From a checkpoint of a small CTC image transcriber.
Model: 64-pixel images, arch vit, activation swiglu, moe expert_choice, layers 16.
Rows from block 2 of a small CTC image transcriber, named by matrix and row number. Rows with one number within an expert belong to one neuron, the router's apart. Each number is 500 + 40 x the weight over its row's rms, rounded and kept within 0 to 999. All counts start at 0. Numbers have three digits each.
Before each expert's rows are labels from the 100 images, of 14976, where the router gives the expert most weight on average: "peak at" is the part of the image that holds the peak. Only what is clearly more common there than usual is listed. The data: short English words printed on busy colour backdrops.
# router: router (model.blocks.2.mlp.router.weight, 4x384), inputs 96-191
# gate: expert gate (model.blocks.2.mlp.gate, 4x192x384), inputs 96-191
# up: expert up (model.blocks.2.mlp.up, 4x192x384), inputs 96-191
# down: expert down (model.blocks.2.mlp.down, 4x384x192, transposed), outputs 96-191

# expert 1
peak at: middle right
router.1:442553440461428510495462533523530506518530503488485507531544464510480552558458442453433445436481556552468525611545553520567510542428501567512520496487497554465377484442469568539457481530457508510504516548485514423502450519507537543506536507497436505481523482446461472442520552533547498533
gate.14:567476453502528471525414577484430551528512497561437529531499430483507465527435497502452542494501545493512503451471544503459431513516497495468464533480438507482492549509524504526519537495511570513486559489539487531462442529494494433503494464448554443526600513485462496483499487455453522566
up.14:534458506496503488481458535534554518417447542486515452473494448542491460512506468462542496483500530525478514527492476415532547531510527473454540407456516530487475528463519544486504532470501506518510500432504513526500479508561526482533495490504554490577497411536521454445481459515553506474
down.14:440483471494553502446488472473583436485487584487454574464494442465491623546505467506448604490470511444516513515523434484568497483492473493508520530535521518584516436504435485481503537530457487527404520547505502497491537446475475414505506472494458547472545531502523547515475495581511601554
gate.15:525524531434547456451513442425509508532552406537498578485462520562499488522468527496544539474536458535417496435507485461506524491532536522523526478523501488501491506478494446476482495516535533521518473529443447503507487579488543411554554532498495517474496497549475454522460511495519447516
up.15:494475584490412519475521447560523548527520494514504477486498494541589373468544507534519522486465517482492462524461461542517506448454473529438492452530447513455482537477448491491485508467512532497507461506483526520555520491500499501562417464515541442474511522459483495504530468488532537426
down.15:526485502546544481543454502507436484520458495453541561448522509513476454517500480553560546468509596381624494517500482515440499506493512461513517523493503452477465538472486515495525506537461564529423474482569458512545480474431458495441472565523478484548536580504508497452543547477566445518
gate.16:518520588454498556454565477507503481460531446446467467516514475481480498493480475527532508522554523524513547454484535400477542482531490451516534521574469547440559566492417525489466453495491520439501510488501482500486514516531589414517482496448527527507478500502509524554596503486522537465
up.16:482439508497470417490420493577462567469495468457499472498503529520524648460548475490425521510492479518524478420490451468491474573505444587553435432549516496525555535510478492552463445509473490433449464526469547442545493491464528552554506532526511551509473481551515514480584574534485511529
down.16:470489564593479485482548506523533575543502499475517549466546498491489505491505449450532449499475480520485516490541491504532568518476490473485463470581583473534499506452456481537597424463525509497467503536441409499492457484500508514499561494466431460476485510453482478487480479490462506534
gate.17:477557479507528521486514490569468463562465476436493564446476489471488463488580507525510468490479492460449621461531570449513528512491468493577462515491464566495487548575533477444502501529517516427471495503539555472462474496423498484521463485469482536510497424472543542519492463413493539487
up.17:495549446495575497547489524528446475461518540456543536531525550477486437454503522480492548471434492494524507508538450522522470518534555491560553547541506532511562477527465629519506567434486488442433462482532548407458480456509565537408530565510505473549490480575421455504461509471514549475
down.17:516503501526516508474553514521482503474553496461451527479546429474518516480403464523498496469487445471567541516553513441488480475564569489452531526515447523511465442459500489478513524519531530446478463520530552505492506537514474459508466521448496492443533541538544538498506580498462551558
gate.18:490528523510568476449516526511456485453459533481473514542450435493510479568482476515496518502533496510452508445579527483510523497562518516518476514589484490508520622533544551515476437435436531517510540533440554453466515482522482509488467478502521497497512528434556515575483516562472511523
up.18:473522492605517451467549560547479450439453472485477421458579466476529488535485466502477464515478532522449481544510478520487509508507525536527521500497506613458485489487574496448479530463510502503496552554572399500482439495473438504545501525540520473481480500514453452536457454547475523464
down.18:502540460473601537448542490468500498452481508492504540516479540503551534503502435491525444454536496458453496528502486442502458567507558472484444443480547458481401475559488420493547473523505535430536504559554555553503485534506507428458477427498523565479485541420563525541503477522549519577

# expert 0
peak at: middle right
router.0:600362498528558482497493537533453546515512499498559513392430547555464470490525498525490501560524495441509465464557459449460472454523446538460555484465471441474510572496535417478510515518525505485484439485501499555557553528478512509437477481474510514537461526544501529521511534522422536477
gate.0:471465538524487453540431464503543477447496489573529373547467592495462527428545429508448490511539507495489414539512515562513492493475520504453508512458508566514522492435515508537416498485525535471558526493526492474493505559566479516517432480514492456488494502518573498497493524449557511532
up.0:479485439550477521529461466557525479519517498517547469486484545518529474533505463528467495511527479432458478462565435434428547503423504472512513498494488583494529502470518502526550497563514555519476476476496591491523445510548476494504505556420523607436469464507506508512462515523574476477
down.0:413536506464494476516436510544496536494491469450433492453396470449504564472503482569491506488529508507456456476503464505453571468500528540542537495528510453478415478475475497509566494510467509453546511532401526426542523497457491549559489490460513507510518449496486505483544492506468462484
gate.1:493504532532459463517476501534485491457509473524513578544454522553465527456563468556547554479470475569487483496551511461478516492474574524494520501495522574514465467515464480498515517482505459529499534562546449473540501443500475490584517508469522553548448509518546536478488450562498406511
up.1:573545504557464474488549478518458552452513556460544512519439558495511492474500503505406494542444494492501528483524478457477458501451444465484551533558467483557529503554454475500436460568463493514528489444526473474527498610539510530486515546546434457560450514532501390489525515503552536540
down.1:578519523543510536482509453438509528486511509553520387463572519581509463501483465551463448571437496527500554472472551505480474563515457489584480474542525513518594475507458462520481488499482524491445454528494529528499569531554539467423499453364448533528573452494483482559529516445514435556
gate.2:496436488516517580533490509461490517522517389513552461516492499481527473511574532497494480530464478510471594466565522427471534564456525590553510450453571470576536515413452464546441495464546556511435501488460542487530463525485442492500439529411499551535492432517480470417553471449583525540
up.2:491491518525497473492558486466475498455470501524489451470529531462505515505522486452491466486526514443549504490518512553552551528521491449500520543470545471482511564479456458529537560504514461445498478496547488513459536470560489507501539483516489487503490580394474454577486509432407425535
down.2:499499492449532553509521522490541435495431460510453463510514468594474586527504512544504538494450509499545520447559520428518530501507535517585481441499447518595530485472470446510495548518520517540445500527547520526589523471492457506470609533534466576505516478480491502417545495529517482502
gate.3:442523509517425568511457514498469501429471489497491416520482498441507525507516490476509485500522489410489485444505501495493550510537501517540444484521518475515420433520538496505453500535466427475548485513480427605469501482405472560465460454532460442538474434465462482565483507493489490517
up.3:546453499455571534424450473494486491483511517502531528468507509460497476511501506459538473482446433472503481436562536567502498536466480508419500483591456520467505433529465521465401485441561477536489558521502468557448466529478533539470474568458520509454461541464501506520498494504486497532
down.3:569416536551545535447488469472510503477510459508482509513510479504533436519528530454455542580589491483510480503499608478587593497494537544444469505521480465580458514438517528506569549498582497564492410545454477511430568538573482544536555461516551537506486433511465457466531495516457451532
gate.4:495443564481452479510478492539513444460449497463451459492498433457450527510503511459531398526475517503566518517463460523566439522493478494480500538567488446484532497557474490519487506461522589546527479506552516509507495451497475525502538488458483531487525465501636487553525449549510469489
up.4:441491439469481607555481521467492439452506443482548492433563555541513424473502543500545473492486494511464496518539495510583471436476493519528499533524520492534480506513452579459445481515434534447555486469534566513465496448466463518495528457506456454490474558496498490439465435483545515554
down.4:549544531471455502443503506504476480525474551475526545519470538542555477468476465481513455477498528577577487415532426509475518522484479512517472415541548492547505508483488479467510573505485479521420436538481551513528436506521461548497468448527447516490465540557513511456587490481533577578

# expert 2
peak at: centre
router.2:441559512537490508472534457456549491429457474504501414510511510534487485509510581472584472478463413592501536489426536578507545514529499589549449448533429459524535475517476550413526511474459454497527489512520500483462576504490470534559481502532482415529537471538442580503457482492504460464
gate.14:423449529516420430503455478552464508453502463545479553513512484554560521545538529512505535449539548534470471514517513427501471423428532491511465458482570547469535462498458458486556557537475527530500525420523529450482521481546563453556526433509585543520490477518487489425528512518558593462
up.14:460498505451527631487556581470554562448478527518551448586526462518514530506512454499475472480441594564492546514482470553492521539529444472510471523498537504521440506478446479490548415470482534479541491505435456571479444498545513552536476516461556476484496453521546526558464500475473533503
down.14:502530477462421395494445517476548501505476499443480426412504553449446460491495540521467502492524502450465532526512456481495527502469500564501438515367455486478479552552465547472507556499489545452493505500496457519494520507456537460495503515470463479470511433512440586516445550505457519480
gate.15:556487526429434575522599535544546484504485440484427532530496482500469508452491544510540480474514446532559531501476473529467517508492476482522495535464549438523557431452526486414485566542574547489459497448508533539588527510446484489486495491462553483506501441504519559503507497481470473470
up.15:451472470515484497499471532573447453571441498454424466581448471527564502562390515483491497542487515484511539514473519509482518458517532495552522487497511504549575529484463525534508553542524515438486497446527500469540423570500530443537500457504462480442557401535535524477497429559522510509
down.15:468530488541497476451491492540501521551534485509528480396479541544527487505517589515516502463531438572509516416477487500526491519509429411538466494509473558495507588497564490517547507516463522459465469488553548580521471506557507421462504544460456603512486553534479490482529539497518445520
gate.16:477560543563490604459382573497590505477454503461451486550515475474508457552453466491455502462488437503465415442493562518561536535523484431526540409468472515467485521534477540444430580523520456488528460568513529559471444500446462568490534520516586448473474493588538491554584551586524531533
up.16:450489525509458458495535575504566511508494541445576522452431468442533484565462472590507466504481457520503524504503469521491499512532571517578493546470471449504479547517540509510467536502508512476510581494448575509475470508474455505528487567422517459491527496509521551462455498535580491536
down.16:453485472578446491459539523431442508534574514488506461502498546450512542565477494500527439492439428475535478478544499521520453503507500488548462445472465512477544493432502489503493469518547490535562516554489452531491448509477471436475520470479563474507546469568526534560506487538540523490
gate.17:494505498532496465484501495463523511428481536512496534459486513545533472483533461472517459486489527428455463492484536502526507501509540481490431454475543443429515471482455511459475466476521565470507537506512403523551504454558439506440504470479482490515544434509594489562514470485522535506
up.17:525474470485511433469548478497491554548555504515511495495536414523532556483484456446513516489435470509500464443533470612540467528523511500466540544518506462507540553561501469516467532474495518501580511538576468547473488509513496526526539499568495482495493442523559478480446377554442504501
down.17:478482507508423487485502469485487513473420441457531491556475489466456539482546483541496471435476447558506530553523513513511626531535454539595542539491500489526465523469509595442514530478497495481524491523505512528577501513605494571541489479536551492567457492446482533523523492504504538498
gate.18:490487528445506471447458528507470466553516416491478478393478515567575574519484453496393511538489510488506520524549463540474495514557541581466537454511532487443375494480526507552447508522526519439466498535537463434516538473438510522552485529515452409531535481475490444510502490533598511442
up.18:476485501634475538435509501472470486518536529472531536508456436454459473469469581524446498489520526448490473538531466454538453485450444504527501514498493426579558465535496483485502494464457450508551516493511527469466586460490466461581551488524480460496520501478518521514420442527499571501
down.18:480541427546464494558506496482512459502567527507530527511518426479448462480465492494515519511465483527488478431464545563455474477516475493449512483490446540473475499580433486493519559405482500487483511524554610550540509509493536499501471543474527555520542502508533464468538500478416519477

# expert 3
peak at: centre
router.3:451557541478459533543537455510511472477479493532484497517592492420547514464487469459518533475502488448455514552449460533462568477509529425513547498495541568519454445481505544529485554482545530550465505549436566431486482465554568531561513489485519480503502487479477475429511417485554414490
gate.14:469527462450498475492527488518493472472465447480561475505469451457541516533496437498452528567462489531487575500572497465492541452477522521513492476515544473503488569526480445526526579538461500488503517529537510473488517528539538468479478513489514585504503531612458471483539568499451490523
up.14:500470547485543503462404490464455518537507485484495429487540401512493507461472515456564468528485476439473473460460501485522536520464502550517467483543475537504450472552568448476450447508510474455470490566484487484512471507570484485528401456596477494510465486596539531505464562470483495537
down.14:565528554505469532405513513517479544517502458535521563501512469461480490485523467524470558434547503508545522465448518526485461450523486579558474455508575463484524484541451459458513508454488440540502482446529522466488435472444500486486623486471407424492471507489534459521517511458463572545
gate.15:562519512538462491445534481456534528462442515501547522503490538484497491474542424548489535428530468514514567497502476547498459468540471510471430503439475457519464512488547477510414435459571506439455469529533543546487505534492492530473422461549469499420479425522484461409512554522509620517
up.15:468516412463562473511542563514576475529541503486542530505473567494471546515548549539432530506432461484495410489455503526456497545446478482505422463528452520524503501505511477481514497489525514509520518512561537547504479491523502462483469474505516536417491562474524433532510478490553499549
down.15:537572440495508559550499474530542521472496468461521503512483449484475491522461518465445480611518538515579535570506510452428502491480497506512513490555440571452464561517410521485567499419525564511560427500507494562505425518396471559469510472511609491540473526543490512440503463453505506480
gate.16:473514485473503505478474464432544561446502514507514517513454532474548490532470506436489525535493464532492520496516507564560580516509544485420549510585562460540505507509501533501482558479534471461466522485512525459546510528479556579511469524589528519523440623501471441531615470486540422499
up.16:507513442528455519497549528486499514575399496520458551543514602464571543459505511514530546489472552423579508526441510416527498545430508510481519484550503420534532443541561517524454503464468528472483534503533503550540499488518526465586515498518498529559485485405476480519505508497513434500
down.16:478513432514534473533500501508504541447478462532477518512503472566594484451565526485510542481462450519478496470444511496593515468425559517506507511513490533534489538480466509500508424493539469547487518458491561416451485471485520520475539496538510517468521468464545573436502534492457564490
gate.17:428497494529550591476533551415466492489494399500487486520448520425494460544506545540494599504480554462483539507482474507457442509506469513494454563508538581486552501546517507545387486491496529476538614463560512531476487540445517578469561496497504464550468483518502474503470512477502502541
up.17:519464544461504473474529530436503461485428500529529477531455469508509429489564504533511536531490506508562436556503524515504506578485508522475479515496482478476523453442492506428509478492525484450443524521504533531502491482465565436544570470446549483441545479457455516509512499505537460544
down.17:543485517509500481509470482456471500469575400443517501471504449501546416603535498459443523493487477485495444529474456471512483541557397464484512491452485487429515552499502530461544558488511455492523472581534528482552503537562424518514507442438533507468440515526437481437531522533507509504
gate.18:480511512480407417531467465571487488458498408523508507531443575530480520517506469460546518471502513514548471459530452499437548508454498497522504467529497552554482513525516555479509474567531426534557467440555506509481547451530510468528526421464542514567460487538492512471455486519503457552
up.18:495527529446566517492431580450446507546529430568445474499506478483541494517476520469553556486519558549545580448536541449456507534486556517415486449458522449490421471482529476494509467483597474523462618489440558516527554485505445487469556517433568494479585515543508480465506522474430363529
down.18:556475451509462453481545488476502523578515462438540525505527530504534522535513422585435519571535535495541431571464544485519537488522484566467454535514526516527550465523497447497542475492551517516501528516449559588469579516500535523531502527489554515493435433487493492528409546523542534553